config.yaml
encoder_head_dim: 64
encoder_num_experts: 32
encoder_patch_size: [4, 4]
kl_weight: 0.1
Rows from block 3 of the decoder, named by matrix and row number. Each number is 50 + 15 x the weight over the matrix's rms, rounded and kept within 0 to 99. All counts start at 0.
# conv: 3x3 conv (decoder.decb.0.1.conv.weight, 192x192x3x3), inputs 171-179, a 3x3 kernel for each
conv.18:35 23 30 26 15 19 32 20 29 48 58 46 60 60 35 54 56 41 48 55 55 50 54 45 48 44 47 50 45 48 47 47 51 53 54 51 64 69 62 71 79 67 62 68 60 47 53 48 52 61 53 49 55 50 50 53 54 50 53 49 48 49 50 50 49 50 47 52 52 52 51 50 52 51 48 52 52 49 49 50 51
conv.19:34 22 25 33 21 21 41 28 29 44 59 42 48 61 40 47 58 46 46 55 40 49 71 45 48 60 46 49 45 44 65 59 59 56 57 58 59 67 61 61 73 66 56 62 59 54 66 62 62 79 70 56 67 63 50 55 52 52 58 60 45 49 57 49 52 46 52 54 55 51 57 52 50 54 50 53 57 50 50 50 48
conv.20:36 35 38 47 50 50 61 64 62 55 52 51 43 52 32 36 28 56 58 55 47 49 60 61 59 50 47 59 50 39 59 31 51 46 45 47 53 55 52 49 52 47 34 30 34 55 59 55 48 54 49 55 44 56 27 47 53 23 47 53 69 58 24 45 46 49 37 71 48 59 63 59 49 38 49 26 35 57 60 51 40
conv.21:65 75 72 51 51 48 43 32 29 54 00 32 36 53 48 51 51 45 46 20 43 35 72 70 31 62 49 36 70 79 70 04 44 46 87 92 34 37 42 49 56 54 52 62 56 41 43 58 38 47 43 33 44 40 47 67 47 60 62 59 49 43 30 70 35 43 32 60 63 82 27 37 36 35 40 44 54 39 47 54 58
conv.22:54 49 48 55 52 50 56 50 46 59 67 50 62 44 46 49 49 67 32 52 57 16 02 00 24 17 30 50 54 64 39 50 67 51 49 49 54 47 46 59 48 46 58 46 44 50 62 63 32 65 79 48 61 70 83 00 46 73 00 00 96 00 41 53 57 53 58 47 50 55 54 56 54 14 80 99 26 30 65 10 32
conv.23:47 39 41 51 50 45 51 55 57 47 51 56 46 42 12 61 31 57 25 11 39 23 31 59 43 47 46 53 29 50 65 68 54 56 25 56 55 58 55 51 55 57 52 39 50 39 44 38 41 37 46 61 51 59 17 51 64 76 64 38 33 49 40 64 16 44 46 61 31 77 23 61 27 40 31 79 62 47 60 53 51
conv.24:40 32 40 21 12 24 28 19 35 43 41 45 63 43 27 52 44 36 32 44 53 56 77 56 39 30 39 50 42 46 40 36 57 60 62 45 53 51 49 64 66 52 59 61 51 43 48 48 51 59 47 53 58 55 43 66 58 58 80 68 48 61 54 52 59 45 37 52 50 38 42 43 62 61 47 66 65 51 43 55 47
conv.25:47 56 59 46 67 66 38 55 56 42 42 52 49 57 47 49 35 55 30 32 39 56 73 63 31 39 46 52 54 59 37 41 47 51 50 56 54 51 49 61 68 58 60 60 54 47 46 44 59 72 60 54 59 57 48 51 40 41 66 49 48 43 41 56 52 49 31 63 46 51 50 46 37 35 41 47 42 31 37 35 60
conv.26:54 47 50 56 48 48 58 58 52 48 44 57 47 39 71 41 41 73 42 55 66 50 73 70 39 91 70 51 38 53 30 68 28 61 41 55 51 58 51 52 58 56 49 54 52 50 41 51 46 28 36 57 45 48 63 59 53 43 20 54 56 46 53 51 45 42 44 57 59 28 46 53 50 82 90 65 54 61 29 54 99
conv.27:49 55 53 56 72 67 50 62 60 49 45 60 34 29 65 52 51 64 42 53 46 47 71 63 34 46 38 44 40 50 56 69 65 41 40 42 36 25 37 26 17 24 37 27 36 61 54 53 57 47 44 53 51 54 64 53 57 63 53 60 58 44 48 56 62 60 50 63 50 48 54 41 48 44 62 52 36 56 52 41 47
conv.28:49 49 49 51 50 48 51 54 49 52 53 43 56 58 38 56 46 54 53 57 48 61 83 35 57 67 49 41 46 37 49 44 46 55 39 44 53 56 58 54 61 59 53 54 57 54 55 53 53 67 60 53 63 57 50 54 39 54 58 31 54 53 43 64 54 51 50 61 48 41 49 51 54 53 29 68 59 21 50 54 40
conv.29:55 55 50 54 51 44 57 53 40 58 47 68 46 35 67 51 61 78 87 53 60 60 87 86 70 66 90 61 67 47 54 46 48 43 46 43 45 49 56 44 51 58 54 51 50 74 62 32 46 30 31 56 42 48 58 46 67 20 61 73 99 86 53 32 57 49 57 42 50 44 41 56 44 57 37 48 56 26 44 34 13
conv.30:48 47 48 47 42 47 46 51 52 50 48 41 50 43 53 49 57 54 42 52 47 51 36 67 49 59 39 50 40 41 42 68 54 53 43 50 49 46 48 51 54 54 47 42 48 54 47 49 51 47 49 48 44 45 57 51 45 40 49 55 57 49 46 66 11 59 32 60 42 59 23 58 47 50 48 53 47 50 51 49 51
conv.31:46 53 52 42 55 52 46 58 54 59 55 42 36 41 25 43 48 36 38 65 49 45 38 54 46 54 51 50 56 51 32 50 53 56 51 55 56 46 51 60 44 53 57 45 51 51 58 49 56 63 61 49 59 50 42 49 42 51 51 53 40 40 51 04 61 06 24 55 44 05 73 00 42 49 53 55 57 49 55 42 55
conv.32:50 48 50 41 38 41 43 40 47 45 53 60 48 53 55 50 50 52 51 44 56 36 63 51 53 65 54 63 52 51 46 18 43 54 57 57 45 42 43 41 41 41 42 44 41 48 41 45 48 46 44 49 48 47 60 56 60 23 38 52 33 41 54 56 50 61 44 51 56 48 45 58 43 45 55 40 36 60 51 27 52
conv.33:55 55 55 56 60 62 54 56 58 51 39 55 44 34 58 46 45 64 48 51 27 40 81 59 36 70 31 54 50 48 45 45 49 52 45 49 52 53 52 56 53 52 54 52 51 53 48 48 60 56 51 57 55 56 38 41 49 28 32 60 36 38 57 51 43 49 51 45 38 39 48 44 49 42 52 56 39 46 53 46 58
conv.34:49 50 45 49 48 44 48 48 46 41 53 64 39 51 60 49 55 66 26 43 67 42 74 74 44 47 45 60 61 66 40 30 46 60 62 61 44 44 46 42 41 44 42 42 44 59 53 50 64 53 49 57 52 47 22 61 52 05 56 45 18 57 52 53 43 54 63 51 51 52 47 47 44 70 77 00 52 71 14 48 55
conv.35:48 52 50 49 51 49 48 53 45 50 60 34 48 52 61 44 58 80 42 34 53 48 29 41 47 37 52 39 59 38 54 46 58 52 49 51 54 60 56 54 59 57 52 57 52 24 38 32 40 46 37 31 37 28 68 60 42 23 26 43 49 22 60 55 55 46 50 44 61 45 58 51 76 04 20 65 00 59 46 00 39
conv.36:61 63 56 64 67 58 55 58 52 35 49 67 37 50 70 51 54 57 40 28 37 49 55 56 44 49 46 55 70 60 42 35 42 51 45 43 34 30 51 34 29 49 50 46 58 48 51 56 57 53 52 55 55 58 38 40 34 47 53 45 45 46 48 51 44 56 62 49 52 56 57 53 48 54 39 53 63 45 54 62 57
conv.37:46 49 49 41 53 53 38 53 51 72 60 48 70 00 69 44 42 34 44 12 75 63 20 94 29 21 56 54 53 46 44 54 37 55 50 52 59 60 50 68 65 54 56 55 47 37 39 36 44 44 26 43 50 34 84 52 21 55 00 00 84 29 00 52 53 48 55 52 54 57 56 52 53 00 00 83 29 00 87 78 45
conv.38:52 58 53 62 65 48 55 59 45 55 44 53 13 00 42 47 30 44 39 35 64 64 38 36 54 54 61 33 57 55 54 64 53 47 54 51 50 44 49 48 44 57 55 52 53 47 46 49 74 75 74 59 55 55 37 66 55 28 42 55 31 48 69 23 63 33 96 31 85 23 58 24 76 73 66 65 44 65 57 34 50
conv.39:41 42 47 50 48 48 53 47 52 57 51 41 43 48 26 47 44 33 45 47 48 46 87 66 34 58 89 46 54 54 60 41 56 55 46 52 50 47 48 45 46 48 54 49 46 80 58 51 80 77 45 56 42 36 58 26 33 54 64 74 48 39 10 52 52 52 60 40 62 64 26 59 07 74 95 16 61 76 10 69 73
conv.40:51 52 61 50 47 52 50 63 58 46 49 62 58 42 39 47 42 65 52 55 64 72 16 41 25 51 58 47 48 63 35 34 10 56 60 62 59 58 49 57 54 48 58 50 51 48 58 57 35 45 42 38 55 65 16 32 54 53 73 49 75 85 98 87 12 51 32 60 34 96 16 61 29 34 60 60 53 56 35 72 77
conv.41:57 50 54 55 46 48 54 50 49 58 22 00 45 07 00 34 00 16 61 52 34 58 30 36 60 26 42 57 43 42 35 27 20 29 36 39 49 42 47 45 38 46 48 49 51 49 38 39 58 43 42 54 39 35 51 46 54 52 00 26 61 25 49 42 33 34 36 38 41 35 57 51 62 00 55 75 00 29 83 17 41
conv.42:33 27 25 50 61 61 50 62 58 67 59 47 62 24 67 60 50 60 62 52 34 41 62 77 33 97 68 49 46 16 60 17 35 54 54 55 61 60 60 42 36 41 52 43 49 39 45 44 65 44 49 44 49 52 44 57 52 47 66 50 81 56 35 31 53 57 50 27 48 40 66 55 62 63 64 62 40 48 47 56 59
conv.43:52 50 51 53 52 51 49 50 52 45 38 45 62 55 26 55 52 54 61 38 39 48 80 62 65 47 96 50 66 58 45 66 57 52 49 49 62 63 64 50 39 51 49 45 50 48 53 49 66 26 63 37 46 55 44 03 62 57 68 28 49 73 29 44 66 39 56 61 57 47 60 52 81 30 31 28 00 41 44 31 65
conv.44:37 28 36 28 20 25 35 26 34 52 59 45 62 61 33 53 55 43 53 53 53 54 53 48 51 48 52 47 43 46 54 47 47 57 58 54 67 75 66 73 85 73 64 70 63 43 49 44 49 57 52 44 50 47 47 52 53 49 51 49 49 48 46 49 50 49 50 55 50 55 49 48 48 52 54 50 54 53 49 52 51
conv.45:42 43 54 38 37 49 47 45 53 58 46 45 66 45 31 48 42 42 54 43 62 82 47 56 40 28 61 40 41 46 65 56 52 52 60 52 57 56 48 57 58 50 48 50 43 50 58 47 53 66 54 45 50 43 51 66 54 56 60 39 47 51 40 57 49 36 41 75 53 56 47 55 63 47 48 54 50 47 59 46 41
conv.46:54 51 54 58 48 50 54 48 47 51 47 52 40 56 38 45 44 56 56 47 61 37 49 48 46 58 56 39 75 44 49 40 48 38 51 40 49 56 52 46 63 54 49 61 53 41 56 49 52 59 55 46 52 48 46 54 45 45 56 44 50 53 44 22 72 30 14 74 00 25 64 39 62 47 56 45 31 49 50 51 51
conv.47:53 46 52 51 43 46 50 55 55 38 51 70 37 07 00 25 37 41 64 60 64 50 57 78 58 39 48 46 52 68 54 56 78 43 49 56 46 52 51 45 52 48 47 51 42 54 64 72 56 57 60 47 79 71 43 46 27 46 51 38 37 31 24 54 22 74 37 46 23 54 32 70 37 36 15 86 61 33 31 25 29
conv.48:50 60 53 49 57 47 51 51 48 58 43 29 47 48 18 40 37 40 32 61 36 19 46 32 46 71 74 58 64 52 57 34 63 56 38 43 45 44 45 44 40 49 53 43 52 43 56 45 42 53 37 38 33 33 79 63 34 59 53 16 63 34 10 54 49 40 66 40 58 46 59 40 83 99 41 62 38 52 99 48 54
conv.49:53 55 52 62 72 60 61 69 60 49 61 47 49 67 41 49 49 48 41 47 44 38 62 37 27 38 39 38 39 57 37 59 53 47 26 38 56 62 65 56 67 66 47 55 58 52 63 60 58 75 65 46 60 57 38 51 39 28 63 28 34 62 43 48 39 59 64 30 58 45 44 50 47 57 46 61 62 25 49 70 50
conv.50:30 30 40 23 29 32 28 31 36 48 45 36 52 45 35 45 42 39 46 47 43 48 59 54 37 42 46 42 49 46 45 49 44 52 53 48 66 69 61 73 79 66 63 68 60 52 53 46 56 63 53 50 57 48 49 47 42 51 49 46 45 44 45 44 45 45 49 45 48 46 44 44 46 46 50 44 42 46 44 43 46
conv.51:58 64 59 44 39 47 49 41 46 43 40 43 46 55 52 50 40 51 67 45 50 48 66 47 69 41 59 67 95 59 24 16 43 50 99 43 55 56 53 59 54 52 54 42 47 49 43 45 60 68 57 48 35 42 54 45 43 46 46 55 58 53 40 85 11 70 38 63 45 64 22 56 44 45 54 51 63 35 67 47 41
conv.52:67 75 68 73 87 76 64 69 64 51 36 57 39 32 61 55 54 58 42 42 44 42 63 63 45 67 53 51 55 49 49 44 39 38 42 49 34 29 35 27 23 28 39 34 42 48 34 42 42 27 35 48 35 45 50 48 54 46 50 56 50 52 52 53 51 51 58 41 47 46 52 53 49 46 56 45 39 50 52 46 53
conv.53:52 53 54 52 52 53 51 57 48 39 43 51 41 67 69 46 62 59 74 70 22 59 31 36 34 99 99 55 56 60 49 52 56 50 50 39 41 46 44 46 52 52 47 50 55 56 53 53 46 59 59 07 17 22 24 11 65 31 34 62 71 77 00 53 60 44 44 45 53 44 58 49 39 30 78 62 28 54 60 49 56
conv.54:40 33 41 27 17 26 31 23 31 49 53 46 63 60 37 55 59 40 48 53 51 50 65 49 44 45 45 57 54 54 47 36 45 55 56 52 63 70 63 74 85 73 66 73 65 48 52 48 54 63 54 50 57 52 47 56 57 50 56 54 48 50 49 52 51 49 47 55 55 53 47 49 51 51 53 53 51 54 47 50 53
conv.55:45 32 38 34 17 25 38 27 32 48 52 44 63 59 29 53 47 42 42 54 55 63 78 53 49 49 58 47 45 49 54 48 55 54 56 48 62 67 62 67 75 64 59 62 56 52 58 54 56 68 55 50 57 48 43 49 52 53 58 54 43 49 49 48 45 45 46 61 59 52 51 51 54 52 40 56 56 43 49 50 48
conv.56:49 55 57 49 60 65 47 54 58 70 51 58 60 31 47 53 49 63 54 66 45 64 60 46 56 72 58 59 54 57 44 43 37 39 38 58 39 20 25 29 07 12 42 25 31 56 44 36 51 31 23 54 39 33 50 54 44 46 50 45 49 49 45 47 45 46 33 57 29 54 33 52 54 41 52 49 36 59 58 35 60
conv.57:42 24 29 30 09 12 36 14 15 43 57 39 47 65 31 48 61 34 49 49 52 49 55 47 48 45 45 51 50 43 53 41 40 48 48 49 58 68 63 64 77 71 60 70 66 44 50 48 47 55 53 43 51 50 47 50 44 50 54 38 49 53 40 47 45 48 48 47 52 51 49 42 49 52 45 50 52 45 49 51 47
conv.58:43 53 55 47 46 52 49 53 56 49 38 61 61 50 74 69 48 57 60 82 29 61 99 27 78 80 30 50 49 51 60 47 36 53 35 66 55 55 58 51 50 59 48 52 64 55 45 49 63 41 55 55 52 60 49 74 44 44 96 51 36 69 43 56 54 55 51 58 59 56 43 57 47 60 63 18 51 70 21 65 59
conv.59:66 67 58 64 70 55 45 48 35 52 43 46 48 59 41 54 63 38 22 30 26 54 79 44 46 51 37 39 61 45 54 60 60 59 66 67 41 42 47 58 62 61 63 68 65 53 44 59 58 66 64 55 66 61 49 38 47 36 52 54 49 49 57 55 52 54 68 32 57 46 65 45 51 34 58 40 42 64 48 43 78
conv.60:40 30 40 28 20 29 33 24 34 55 59 45 68 61 36 64 56 40 53 54 49 58 51 44 50 45 48 55 50 51 45 39 45 54 51 48 70 75 63 78 89 71 70 77 66 44 50 44 50 58 47 48 53 46 54 54 47 56 53 45 57 49 46 46 52 47 46 59 51 51 51 49 55 53 49 56 56 49 51 53 51
conv.61:54 53 50 47 54 49 49 53 51 48 51 60 50 46 60 39 66 65 60 39 75 51 53 79 29 56 52 52 39 46 57 44 50 50 67 44 59 56 60 56 54 56 47 43 42 56 70 59 59 49 68 39 25 37 66 39 43 45 19 33 36 47 72 43 60 52 51 49 51 51 50 58 80 12 00 28 00 12 35 00 77
conv.62:59 48 42 69 48 29 68 54 38 49 65 45 34 99 26 48 77 31 47 50 50 41 61 36 45 50 33 26 65 66 69 38 46 12 50 45 40 56 59 35 59 62 38 57 59 57 54 53 43 58 59 53 55 50 58 56 57 48 56 52 49 51 54 58 54 46 25 58 49 69 50 34 61 52 62 60 49 67 65 44 63
conv.63:54 54 50 53 48 50 49 50 51 51 44 50 43 43 70 55 28 49 74 88 99 41 63 90 31 57 70 39 48 60 58 50 55 63 58 44 50 48 51 50 50 50 49 48 46 36 33 43 33 43 54 56 53 47 90 02 28 72 25 28 72 45 51 49 49 48 61 51 54 51 44 37 00 00 63 36 34 57 00 02 00
conv.64:39 34 41 34 25 35 41 34 41 48 48 45 51 52 41 43 48 45 28 45 43 43 77 53 32 63 46 47 54 41 56 51 54 52 55 51 50 51 49 48 52 49 44 46 45 50 52 50 50 57 56 48 48 51 44 61 59 35 51 56 36 49 59 47 51 47 46 58 52 53 40 48 44 44 61 35 37 57 50 37 51
conv.65:52 57 54 60 72 62 52 61 54 54 40 40 59 41 35 58 32 43 28 47 30 66 86 55 34 68 46 34 48 47 71 88 55 45 29 41 59 58 45 67 68 55 60 63 52 62 62 50 64 73 56 59 66 56 51 57 29 46 68 33 46 57 47 44 60 41 62 59 39 48 45 41 56 47 38 42 44 40 51 50 59
conv.66:56 59 53 68 73 63 67 75 64 54 53 57 36 41 59 34 48 60 39 44 50 31 44 57 32 58 51 49 49 43 55 58 52 46 49 51 31 27 39 23 23 30 24 24 36 47 40 54 30 24 43 34 26 47 48 53 51 44 51 53 44 54 53 47 46 46 51 50 55 42 46 48 53 44 61 53 43 59 57 48 57
conv.67:48 50 49 53 59 54 52 56 54 53 52 48 36 37 56 45 50 52 38 49 45 52 64 67 32 29 35 46 42 43 58 66 52 44 40 45 48 43 47 45 42 46 48 46 49 37 18 37 36 19 26 39 19 30 50 56 49 55 66 55 55 62 51 30 46 35 61 53 50 39 52 46 42 44 57 37 45 53 45 40 42
conv.68:34 24 31 30 24 28 37 28 36 54 58 39 62 57 34 56 52 44 49 56 49 52 57 49 47 53 49 49 45 50 55 55 57 52 51 49 70 79 64 76 85 71 62 69 61 49 53 45 54 61 52 44 50 46 49 51 52 53 52 49 52 48 51 48 48 48 53 53 50 52 53 49 50 49 48 53 50 49 51 50 50
conv.69:72 83 71 87 99 84 70 85 71 51 43 60 37 37 61 49 47 60 43 49 45 37 48 48 44 58 48 57 61 56 53 58 56 43 40 46 38 32 38 30 26 32 41 34 41 54 44 53 49 34 45 56 43 54 43 36 47 38 39 53 43 45 53 47 47 57 56 42 47 47 51 50 48 42 43 50 43 43 52 49 52
conv.70:50 49 51 49 44 47 51 48 47 60 41 48 51 42 50 58 54 59 59 70 45 66 45 67 28 38 68 58 37 58 72 00 00 48 65 58 53 52 46 52 50 49 48 47 47 65 67 63 57 61 54 51 41 36 44 47 53 44 65 56 73 61 83 65 53 48 43 41 51 59 21 47 68 44 58 48 52 67 47 53 61
conv.71:63 69 62 71 79 68 63 67 61 40 39 57 38 41 65 50 48 54 36 21 35 49 58 64 42 49 48 33 44 37 36 41 44 40 41 46 27 26 35 33 29 43 42 38 49 46 38 48 57 50 55 56 54 59 46 57 38 48 62 48 47 61 51 41 39 44 54 37 55 44 46 49 51 51 42 55 58 42 51 56 53
conv.72:59 59 56 54 38 46 57 45 49 55 39 57 34 54 47 44 50 54 40 44 55 15 62 82 21 56 66 30 74 41 66 28 55 47 61 54 45 50 47 48 59 58 46 56 55 45 36 44 48 56 46 56 45 46 48 54 37 62 58 70 54 44 42 54 42 63 38 50 19 66 17 51 38 69 54 69 79 45 66 76 65
conv.73:47 40 48 42 48 55 51 57 58 60 69 59 63 57 52 57 49 19 36 65 32 54 47 12 65 60 56 58 32 30 59 80 74 60 35 30 52 59 51 54 57 46 56 50 43 34 53 59 38 57 55 41 48 55 53 53 38 50 60 41 52 39 56 48 31 75 32 89 00 44 39 63 31 26 60 28 38 66 40 38 63
conv.74:50 54 51 52 56 53 51 54 53 50 48 53 52 48 59 48 49 62 29 51 39 13 82 69 25 72 50 48 52 44 54 53 57 52 52 48 54 55 52 56 56 55 51 54 52 59 57 52 67 69 59 63 64 58 52 55 66 40 60 76 47 62 71 51 48 48 50 55 43 45 54 42 36 53 50 49 55 47 46 52 46
conv.75:48 49 48 48 43 45 48 45 46 49 22 17 40 00 00 34 16 08 67 61 41 37 41 25 33 43 82 47 59 52 51 31 56 54 53 57 56 57 54 49 48 47 47 55 52 57 58 52 82 99 93 58 95 83 62 40 59 42 60 68 55 00 00 57 43 56 33 54 36 47 44 51 27 57 73 99 29 77 55 94 64
conv.76:59 64 52 55 58 53 41 33 38 53 29 62 47 58 71 63 44 19 57 58 52 61 77 62 70 36 41 63 62 45 35 37 66 52 61 53 45 38 49 50 53 55 57 63 53 51 48 58 47 46 49 41 56 41 32 50 42 50 46 37 60 52 47 58 65 54 54 46 60 39 64 52 27 45 50 48 57 50 39 54 48
conv.77:43 38 44 54 53 56 54 57 53 86 59 76 61 70 40 72 24 51 00 36 59 48 61 47 36 41 45 21 43 43 50 49 59 46 50 53 51 53 56 37 40 49 48 46 53 50 67 60 28 40 41 63 52 61 34 71 18 47 80 31 32 50 48 39 50 47 51 48 66 39 55 51 00 44 44 66 96 35 61 62 61
conv.78:45 34 49 45 44 43 58 68 61 47 46 27 51 30 41 31 43 72 47 45 49 46 34 43 42 59 62 41 46 54 63 63 30 50 38 50 54 59 50 49 55 47 48 40 49 45 50 35 48 46 42 66 53 61 61 54 57 56 44 67 41 48 54 48 41 54 41 52 41 70 39 50 66 62 47 53 47 55 64 51 45
conv.79:41 37 43 37 36 40 35 35 40 53 50 50 62 55 34 51 45 44 50 64 31 73 77 40 41 35 35 38 35 45 49 49 52 45 42 45 61 63 57 67 70 60 58 59 55 49 58 51 55 66 56 49 57 49 54 59 49 61 68 48 54 50 36 46 40 41 50 53 44 47 49 54 46 51 58 46 49 56 52 51 52
conv.80:38 26 36 26 17 22 34 23 32 50 60 40 61 61 30 55 51 38 47 51 51 53 54 45 51 45 49 50 39 47 49 43 47 53 53 53 62 70 60 67 74 61 58 62 55 44 52 47 49 59 49 45 50 44 51 54 54 50 50 51 47 45 50 49 47 47 46 51 47 50 49 49 54 53 55 52 53 54 47 52 57
conv.81:55 58 49 48 48 51 47 53 51 59 80 58 67 69 84 57 83 55 38 33 43 49 41 30 51 60 54 57 40 31 49 57 60 59 23 48 42 43 46 49 47 50 39 34 37 36 26 57 28 23 66 47 26 57 25 68 96 31 71 73 27 57 21 27 48 54 62 57 33 45 36 72 61 28 71 00 16 45 57 56 36
conv.82:51 53 51 55 57 52 55 54 54 57 43 55 50 44 58 59 52 58 67 59 67 49 42 46 59 51 46 58 60 56 57 51 49 43 38 47 51 51 54 50 49 52 52 53 55 53 49 51 46 47 50 50 50 52 53 41 43 59 43 37 63 44 45 56 51 57 51 44 50 48 59 57 58 50 28 62 61 26 59 60 39
conv.83:54 56 50 60 70 58 56 61 52 57 35 61 26 31 75 55 46 65 46 33 51 36 39 62 44 51 53 47 54 48 51 50 41 45 44 54 30 18 41 14 03 29 32 25 44 59 47 48 56 50 50 57 50 50 54 47 47 45 54 51 49 47 45 43 52 53 55 31 53 39 59 53 44 44 45 50 46 44 55 48 43
conv.84:48 50 55 50 41 53 53 41 52 49 58 70 60 63 76 69 71 84 20 43 50 27 42 67 43 88 88 56 73 59 47 20 54 47 49 42 60 58 53 54 54 51 53 55 52 29 21 41 63 58 67 42 58 75 39 35 49 92 91 36 56 53 01 61 45 74 34 74 23 55 37 67 40 22 28 18 32 33 15 28 33
conv.85:49 36 39 39 27 27 48 35 35 44 61 45 54 68 37 51 63 43 48 47 55 48 53 48 48 39 46 53 44 46 57 44 45 57 54 55 64 77 69 70 94 82 63 75 69 46 51 47 50 61 55 45 54 54 51 46 47 53 50 41 54 49 45 52 45 50 45 55 53 52 49 48 54 53 47 55 56 46 50 53 50
conv.86:52 47 44 43 53 51 48 48 49 62 58 57 50 46 49 55 56 60 43 50 27 27 11 00 24 83 46 58 54 42 49 43 47 50 59 55 45 47 54 46 44 48 48 41 47 48 39 29 40 32 43 57 35 40 29 56 49 43 31 55 50 49 54 17 65 23 14 86 07 13 81 10 50 28 24 75 47 45 81 99 76
conv.87:50 42 48 54 38 35 63 55 43 60 46 43 55 55 45 45 54 46 51 18 51 17 63 76 34 55 45 42 53 60 37 26 35 55 49 81 56 57 53 52 58 58 47 51 55 51 44 48 51 52 48 59 42 48 56 62 25 63 78 45 45 47 09 50 56 45 56 82 66 55 40 54 47 59 51 78 78 76 76 57 51
conv.88:49 49 52 46 45 53 46 45 49 49 55 50 54 51 43 45 55 55 39 55 56 28 58 77 26 72 74 57 61 62 35 26 44 71 61 62 50 51 44 50 53 41 46 46 39 54 56 48 56 69 56 52 61 54 73 42 66 27 24 74 48 39 71 36 54 53 35 70 57 57 50 53 66 54 61 58 50 68 62 50 66
conv.89:60 68 66 66 88 82 61 77 71 58 40 46 44 22 46 54 39 51 49 53 43 47 52 51 47 53 52 49 57 55 59 63 60 45 41 46 34 26 28 29 20 20 39 27 32 56 41 41 50 27 29 54 36 43 49 41 40 47 41 49 46 45 52 50 54 51 48 49 43 46 51 52 55 48 47 50 46 43 53 48 47
conv.90:57 69 67 74 99 99 68 99 93 66 58 34 57 34 31 49 34 36 49 49 40 61 56 51 54 47 49 50 53 56 49 55 54 52 49 49 52 45 43 41 32 29 41 30 30 66 59 55 57 39 36 59 42 36 50 54 40 50 56 48 53 56 52 53 59 53 58 53 46 46 53 45 53 55 46 50 55 47 53 62 52
conv.91:66 74 61 76 91 67 63 69 59 35 43 63 31 40 65 48 49 59 41 47 44 44 56 45 48 52 41 51 54 45 42 46 50 45 49 47 34 27 38 27 20 29 37 30 40 47 32 49 44 27 44 50 37 49 50 52 56 45 55 55 48 53 52 49 43 53 51 38 46 44 44 52 51 50 55 49 48 55 52 50 59
conv.92:48 38 45 32 15 33 39 24 40 54 57 52 66 58 47 62 60 61 53 41 49 56 33 37 41 35 65 57 38 51 65 56 58 49 42 51 53 51 47 54 55 48 53 53 50 51 58 57 53 59 49 49 55 48 51 58 36 54 52 35 59 58 42 47 46 56 45 67 57 46 53 51 45 41 51 44 39 42 56 56 49
conv.93:41 41 44 52 55 55 54 63 59 63 59 52 72 70 58 65 51 70 81 72 46 28 15 37 38 43 71 58 59 56 44 42 20 52 26 37 53 54 53 48 43 48 51 53 52 60 91 71 42 52 55 44 56 55 65 42 68 75 44 72 57 38 72 74 78 47 51 35 49 23 46 35 44 19 60 77 03 66 57 08 70
conv.94:45 46 47 48 53 50 47 50 47 57 53 48 48 32 40 45 49 49 37 67 34 45 76 36 30 62 26 51 41 41 69 78 74 48 41 46 49 45 44 45 43 41 43 41 38 59 57 52 61 58 53 56 57 51 60 67 40 52 60 37 56 63 41 40 55 35 56 54 48 48 51 41 51 33 61 46 20 59 54 27 50
conv.95:45 43 45 44 44 45 43 46 47 41 46 43 49 50 33 46 42 46 40 51 48 59 77 54 51 54 53 48 36 47 38 37 42 59 58 54 54 57 51 57 60 53 52 54 48 48 54 52 53 60 55 51 52 47 50 62 59 39 55 50 43 49 50 48 49 38 40 55 47 48 46 51 52 53 63 37 49 64 40 43 56
conv.96:55 52 57 37 26 54 44 37 56 47 65 65 74 59 64 64 64 76 45 43 40 49 55 37 62 46 51 56 35 57 24 09 44 69 66 55 47 44 42 53 52 42 49 49 40 41 47 55 55 64 54 46 54 57 52 59 26 29 48 30 34 49 47 49 53 46 38 72 53 47 48 49 47 47 34 48 48 45 47 53 58
conv.97:53 60 58 54 56 55 51 49 51 43 37 26 40 54 44 31 24 31 50 22 22 57 33 53 40 05 00 66 55 63 46 40 42 57 53 68 53 50 51 50 47 50 59 53 53 49 35 60 33 26 56 74 41 64 50 20 52 53 29 38 38 33 29 54 62 42 37 37 49 51 48 28 81 15 73 99 29 99 87 41 83
conv.98:52 48 53 51 48 54 53 46 55 68 64 44 44 64 61 55 47 32 00 31 64 59 53 06 39 08 12 43 57 52 50 71 51 49 40 52 57 58 61 57 48 52 53 50 49 64 56 68 36 30 35 60 52 55 89 88 00 85 50 69 32 61 99 58 38 50 51 50 49 46 45 49 10 49 49 30 41 29 75 32 56
conv.99:49 51 45 51 56 49 42 43 45 48 55 47 33 59 47 45 58 45 32 43 53 29 37 71 45 48 51 48 34 46 53 40 48 63 61 66 52 45 46 56 46 47 51 51 50 46 59 64 64 65 45 42 64 46 36 07 23 15 03 09 46 28 11 45 45 50 54 63 45 57 43 52 54 57 67 77 67 51 76 97 71
conv.100:25 19 37 18 16 31 39 35 46 62 50 46 71 44 36 61 49 53 41 53 62 50 58 61 51 61 70 35 36 48 61 53 59 56 55 54 68 71 62 67 73 59 59 60 57 52 57 48 54 63 49 43 49 44 41 41 48 48 41 45 47 38 44 47 48 48 36 52 62 55 62 51 46 36 35 53 42 42 45 46 48
conv.101:48 52 47 46 48 50 46 50 49 49 54 67 60 37 53 55 28 61 42 29 59 68 69 72 51 25 01 59 46 48 51 52 41 49 48 52 45 42 42 50 42 50 50 50 51 37 48 69 70 41 59 56 58 45 47 52 51 21 59 53 53 05 69 40 57 50 58 41 53 47 55 45 40 41 67 09 28 99 99 91 00
conv.102:52 45 50 55 41 51 54 45 52 67 44 58 64 25 66 53 29 68 41 37 48 55 15 27 54 51 73 48 75 39 43 03 65 63 39 51 44 51 48 49 55 52 47 49 49 25 37 45 20 50 60 42 49 35 44 60 46 53 65 26 69 60 23 60 48 48 20 63 23 68 12 68 69 45 32 43 42 18 70 83 26